config = dict(
    arch='conformer',
    model='audio frame classifier',
    dataset='synthesised sound scenes: up to three everyday sounds over a background',
    train_examples=26041,
    n_mels=80,
    hop_length=160,
    input='log_mel',
    spec_augment=False,
    win_length=400,
    num_classes=39,
    output_stride=2,
    norm='layernorm',
    hidden_act='reglu',
    mlp_ratio=2.67,
    head_dim=32,
    fused_qkv=False,
    qk_norm=False,
    inner_norm=False,
    moe='top_k',
    num_experts=8,
    moe_every=1,
    expert_mlp_ratio=2,
    experts_per_token=1,
    shared_expert=True,
    subsampling=2,
    layers=12,
    width=192,
    positions='learned',
    kernel_size=15,
    residual_init='zero_last',
    optimizer='normuon',
    muon_scale='match_rms_adamw',
    learning_rate=0.0018,
    momentum=0.95,
    nesterov=True,
    orthogonalizer='newton_schulz_5',
    adamw_lr_other_params=0.00078,
    ema_decay=0.999,
    sam_rho=0.05,
    max_steps=5000,
    batch_size=48,
    epochs=9.2,
    lr_schedule='poly',
    final_lr_fraction=0.01,
    warmup_steps=250,
    weight_decay=0.1,
    adamw_weight_decay_other_params=0.01,
)
Rows from block 7, named by matrix and row number. Each number is 128 + 24 x the weight over the matrix's rms, rounded and kept within 0 to 255. All counts start at 0. Numbers have three digits each.
# pw1: conv module expand (GLU, value and gate stacked) (model.blocks.7.conv.pw1.weight, 384x192), inputs 0-63
pw1.179:096113132111173169135144170095111163089130153116154060125117142101098134149125152113130128147133143135136123091137099157095159091151107079128151127104129143164085160145106091142114090105166142
pw1.180:166139113100180152127102126127113130162172094138117136138174166170122137101130107146162172123145120121156131107084149118095105118137116136110102134161142094144156081123132123093149098129152155
pw1.181:116077129113112091108143108153094137084132126152125145159114116126141120121131130082189131099114122097165137126107139144134118141143149143163109169147120105122126097076167129174112139123121115
pw1.182:173127149116090115117085089121129161182117085102142104112123096132137137134140136127153178095114112138110091096114137121136072129119114148109104105138151138102134114162106174147121113124119108
pw1.183:107134140124148127121149127145140120121154154119099153157099090147132094136154103115160104074145116121103146193165152120100145104137112114114096136132109161144126097123141194146093105115126087
pw1.184:127146157113139153113079095130115110168134159150124104151133135109097170118103139109148146115117140120154121105130157166132143135106155114133142141108100104127116122161115089170086097100114096
pw1.185:115140136154126164119122144153098134128128097116106107137081113148132120168123139114134090134147131168106104138111130132147122102171145090106088120144108137145101086119143116168105105131151103
pw1.186:159120125130126187147142149165120095145154135134089100113151117139074121160088159160123147106131131134124103177118107128141140160126125118117145102140110120119110123148104116098145145102153145
pw1.187:146111107126111121087104156123179179173097112108145091140159120176092161108135113076128126104136142158150150120152108161139130128120114143122133063163151094121138092108124134143142146170137139
pw1.188:157138115094126142129135134167113169108123102116063079101085118075105123153161162105154133156098118146149127101109108157101113115142099087115164117174091131144158112093113115136143100104135094
pw1.189:101143111145134127163122159122104111160137120106131145129115116125108149093130152168126108114126105082103104157103124125124154145146117112147111157165100084138136136112149132153085104117130107
pw1.190:140125111137131166085087110127142135114165116118104114132141153138166137121123111136117118121130128140150124084128144091133111085140130123148137090126096112116127167114074165130142128146095163
pw1.191:060116136130131133115139083128110136108110117120152133125130140131128134090151125152154121135142107169120159153090118134154088102140104147150154138137071102127104133174157152138124090130084125
pw1.192:123082131148136136082106153115136112156121132119129095152173099132091129102126131145110106114114122167124115153141117117111108146137145142128113109114123177089148121139166153133109134129122091
pw1.193:118171128146086103117154092129138148106080114094090118092155110115096122133160142133140161138105099149136161102094069171149120116132133141104138085117161111136131124122112117111193144140094106
pw1.194:118114156123116113132120143162115131094114146095091156156124159151161156092185071122116101136119142133117118123123126137110122116146182096146089094137162100159146158166122125170117114076128077
pw1.195:080164125130123130154124087102093133124112121098093134129093137119169103131108152112160159125154065134138102127139173095100150145139122141168157149160099119193105122160161140111131109163135114
pw1.196:129175134088088128162101131148116178158126103126150102122148091152170199114149150134062111118161132121166097119106103171142106104149149140156153154130090126083121128149133123141098101135122111
pw1.197:126110127096153107111070140096122108139103120115102116156091136130136180144188109126103117114103121133144130083106135177120154092155153134116129095137109112160107129160114117094133070086122118
pw1.198:142164150085092115154165179106171143155120106113129142192101097141088117128130101108110078131125164118117118090134135144094123157161112123139131136103111114092093106151169115172137122125155134
pw1.199:114109136117185125107169122156152142144121130145121167096079106127141138131168138132144089106110109146160118148116175139142138135158149128082115121144153153120104122095094134081098125142127141
pw1.200:169167132093126140162194123126133096103137180120122112078132099130116141139137139131126121087152131110131085151146094130114121127117133174173133143165121098134124126177146151114094112133128085
pw1.201:097138115155128120089156123131156129114138125129133114136150135135130135105134123122153144150120140096087112123140141125126175105079127125126119110157092089161134054128157095140140114121171136
pw1.202:119146105160148118135097143116163162112128142098140154166126120108113109102190127096092112151137095096102122074074113110138135134093105143072145144118088116136149170140129100141165123128071127
pw1.203:109138139108149110158140139120193127158158115154136094118130117118112163155087141134163136147110108096101103154094124130096148177106131118110150129115160106154112102151099100149178162095165137
pw1.204:147143157099127139098153103142114128147074165109111160136138104095090127176141152135062154169083106114113130153102118118159101119120149109154155102104130142134133121141130115094154157091135108
pw1.205:152159129145114142179137118108124157145132131153069085155118161122117178130118108098095168120131156124157126124113167155204099138121157166101134103107125117162157087146079107130176157141117103
pw1.206:108106125138145121087089137136103144096168070104138127147111120113142140148169169120097096143145106145134120126126076102136131088143177117127161072060086122142088112110136144121127125090088150
pw1.207:107135142096129091108072111102136114111147108146178105129146131131162118133147136157128150151133132093113087067116120067113152131165128126135122155130171154119125114142146092085115136111101133
pw1.208:114130196095130144188143122132114138079097147156122082095143149167117137098127130114151126142095134090083135148134097111118098120106104166177131092112085137161083160125154101128122158137117169
pw1.209:111149161147132140084164142146146091146103083139113134074146147078097106158137142131153114137166136155150089091154113147105116176106090150094136153124145102140144150078097088158170111141123111
pw1.210:112144149114103127154114075172152154151112097115144183136110090137129104116118111158092116087144128094147130104122145152109157117105105135108133143156117121118156139112068117130155111109147153
pw1.211:107128142120105119133103112126132132085127145091125097162140124123125116113139150125121121122134139106155129138140150123092151151118134107135126132125094112162086140116112119138145131142129143
pw1.212:121159105149133149124157085133145116113128155127181153150151130090121105190108111170140075090140130094140119129128120174137150101132123138143127155122094153148084113123116122137108158104128131
pw1.213:117122141143145130145095155098103116120102107090132145108104150111107151168136165093147121128127154122119112121140095135166124128093114141119124126145140118110137111138126117145098145174138137
pw1.214:149140147076089132135080112113157114140149114149140114159121117145138103129167106126104140098150154142152123135131110133119115143089091122125133110118073103133108148146115145142081138086175137
pw1.215:160130104137113127129128114137141153114091149146149137120109152144149174112053131151130159069144079142108149168089138102085130125156091145163156102139150134111163137154114166133159120117130159
pw1.216:143118174090090093130108128110112132137127163120103150158171087144093119136108104104151156150122122139120130092102125146112127105130106125091107151154138115139156109128089157121100134117119138
pw1.217:173166141128109126162115083098180089076122100121164111097126105135161082132119110133145159114125131163136093116093147113143132097162130187101105112135128144122127133122097150137125133093109108
pw1.218:112094123160114116097116127135118097154122124092154172075141156111104096140107135114119127121125134133136127161189100145132138136138103128135118099154151109154123140129059146130117131132104116
pw1.219:174126157123119110117069180072172150098104095106111111146105185136155143115107113154125109091135133125131135122108138093112118107118099151118125118082109092101082138127101130125128156086150143
pw1.220:094136107172107111082129115116154131165148123100103095170134160106133095120148155115152132102149127158132153132156111174141146111063126121103129110144164124117094117135096129135123112136138143
pw1.221:129138132145144165176131133167144131169120143149094126127133095114104092111139143118151154159122148118162119147126125122099078111126111138124109104171115152148140130141131136150150092127101138
pw1.222:111088120094117129097099134090153172158126115144083127143153097173165146093125161080149103120079101141138121082113139125153136103127160103119083117127126153160134117139079116110121114119134142
pw1.223:107109145096067124170089143138119088144135119137144182085132123125123145118086136113109188156119060140111152111125110085145160128058127144166124149079122162175162095133112123124140065087114177
pw1.224:166137132097113132134137158128146128150174137106131178082139162117137108108089109112136089143113129119117127134136167154147156188160113107093191116113112126137113118124167184113124113097135129
pw1.225:127116147174102111118178103122126138081139097139098128085099130092098088155140120137088138122089138081155163132160100112128151118130126097088169167124105118125174185182118087179136175102061114
pw1.226:120131103126158110156114114141149126175075179106098174101084116106152121122107143098116099175123100143134111102155100132097136090137171154117130154121138151119137098097108141149135106127090135
pw1.227:122114110156158109115115117131149158111104112111133139140156096157107123117136146098149094126090097136131153092106118103122129161113169156127093105121130115128133117117167112144135167133123150
pw1.228:084120095153147107127094152119136082122130125153162167160124110084167105069159149142108128133091131154113136113098068155123160108128091149107134161084139129156157104150130158104161144141147126
pw1.229:111072142103176131121081110132154156153136108126120148096128095138156133163097148129106123135172098108145119130103107136088106099134124090120091082150146131115092164100118143096129124131151117
pw1.230:118132150129165113100136129102169123103164092146145123118111112152115131151152152106086141096115118132119148120152107150123101110104200113150140158123064111143092149134152136113128103079109098
pw1.231:093129141147134119103126154145120070101146169099140142139084106111115162134142094139132149165169177175135126129152126147136133148134173140055140110135147156105127158131126103115143148108109128
pw1.232:122109145167130182116108113111114123086168115095161137159114127138149104094087180156155096079132154114146088106089082125146145105196156080118075098083103126163089133086141092143091141075128145
pw1.233:164059100104144108093138119115127085148093129102173136121067123134121131139133134172100157148147126145158150091092104124114080129136130100129090140101110167152148130126126126098106122136156164
pw1.234:123104120070177161148135084170113148094187103122138098122149082153090158097153123147079168136089070090153142179126123122161154161121090132115128140121193152099130124172130120085152106105116147
pw1.235:174152118093105116131149112146180123146155095107142152100145136203161104109095139123168095125110154181072087140115148122155132126132068136106122121141177149077095146139114153099136157110125161
pw1.236:082136143135088122150128134182137126135130105093139113133141103111109095125124171136115149156107129136116138129106077112119124121166151128151125116143128137139127139139153142114134091144199128
pw1.237:102132175130115093128084141104142152099118133134112161190147159118119118121103098133126105105177155140136069153087125184119084110187129132133131103164139136095130140107132127107146165093135146
pw1.238:141115152100178107124066106095082117152151117133115126110184148136140151106139095163127133141095079097075100155138151115097105159121146121156124156136108089149134107167159119145096183106104163
pw1.239:149124175135137095119079149110119117134125079113100088062123154157117085143081096158131108112161115102120086151147159158097153077109138110135150174117082163202086135098118134110084170151144113
pw1.240:150120132129094160087127115132145145107126106113123153123130129107140119125129083117129138092147108109149080133140109157138129107076139162127139118107123149170149166091119114146115126136162105
pw1.241:145124137180101152124135109113180100133115117172129109114121089131142174101142094094088107167163155136103099131113096180121133160127126118102125119130160126124127108133176134086169155153157130
pw1.242:156171150090141124180142185126102150174107103145084165145109145122129112141166105138136156145147119133119110123113163159163103112134107147127108159125129110138149097086105118134116098152144141
pw1.243:124133102138089153102086129112083091144101146173130128095143083132132143089145137149122106149197132114144097110185142130138142135147141182131147147140101095083125145115136145142160103134139153
pw1.244:081119105161125166152097124109111120138142115143140137097147140135104106151119153121102131152123100145149134154117091094138165119093177135123138133140126173153108148105085141178154105150105114
pw1.245:128110148109152084180086106118126118146076078141135115143120117145170105158142083126090165095113175102093133109089121120124156143126123119084111101127119087139120097149102150116105117125103117
pw1.246:112134095165142146104152131087131143158149140131113137127094134097120117121143132110171147122140115106161119117123167090167159135141129168089111103157122149143155126152118175098146151155116120
pw1.247:186141130154089115181122135119139109161130113128099143123074122129156167135141109118130097161100145102146114120158149138167151154136137096144168157120128128147155181118113080153132117105171136
pw1.248:112156129119132134164107164151155111143142103118108152140128133164115156082138139103092114148132150133140134139132170087138157155095145114109125135153115153101163130113078102158130117101172124
pw1.249:169071135118140076161159146141136135130132112121127109159135115159163104102158125086099112147149154134113134134128171138124106132103104119102184156138093147136110101104119137119128149136089059
pw1.250:103101165110134102128115100096145135165103124128082110135189135125123108150164135126151123130093138161168110154098088132101158119091112125146130107145110118131124105188122149110132066053089085
pw1.251:163142091124107118086160151156114131127118138164172115131150095095133099090120131097130130100129122119158072154103131155108112080122186075102099098126139147130126136149109082152146169170132129
pw1.252:107157115134087171064125148125130073134153131172109109097148143129127085118133147155139167084154147101106105164131095126093154122123119129115080119128150151153142106095131121116125115118122178
pw1.253:138137146099132069131090128102116112150133137123148120148104150117153183105077132164094146118082162146133101067086098131132086141120114159121148175115136088128146143177143174139137139115138135
pw1.254:132141147101099118120108130136111112169130097102120153101131120118153133152129141089129128143118141120138107137131130122126122143116110099134113153127098122120162104153126125126146132124106104
pw1.255:141136090135122135159127091148108134104140128112073146133163126135131145150152127157123140123152117136094119115151138087127108083110135119119098170094103162118092143141135131125172129144082101
pw1.256:099156105114104135126165195146148086100104148152163129107142140164121114106156145079084128133116106145140078106162132144088126125183167102155143135164142098124147171163118093122151120140123156
pw1.257:139142132118163090164159159142125156139147127177151088104149121079097132110141171132120122110112115180132107159100124079093160122073093114112139142104136120126087125139167163126138120094157168
pw1.258:132184115145112102121150140135135133106162143135077094133153136123111118129121104106088135115116079127124095160129140119083129112135141124113085139111144108124108172117149131109148185159131159
pw1.259:168096143096148127135060105144150153149117110090125142143180162125157089098113124108098159130063127145122111124120119143121099132156147115146068130084106126091145132127098133128093110148137151
pw1.260:168139102150115128166116122143105122131140099078116126094106129125130107113147144106081105131086132144090068153117153131105142089177144119085106146122145133142148121137135127122137106146091153
pw1.261:138169156106093102109127138121104121091107115124092128158143126102095149181147159155140147082089132098131096137086150117170146081160156115131116167137162139129148113087137108165154130128095128
pw1.262:112100181146118150102127133129123116182162082151091093157098137102134112145110125116131111124124119159139108122112173153123149087127087136168101121147117164108116137142128132143110156088108103
pw1.263:125170125105122128117139147105154091100131145113167155127089105106120124125109126074158097109135117115092138126160113157105164130147113098123136162143149163095163120113171127144110112140109106
pw1.264:145117156159079134163160109136120123173109097143104143128182121142122133145128132126126137108164102145120090109132127124176149154157175121157134118127100116157146135136103103170173131117106096
pw1.265:140082117127137138113125094146127079134174174153098137112113117122136128196164139108089119160078120121091110166176142172102139119126165108157138105177153152180118182142120104105122154103158114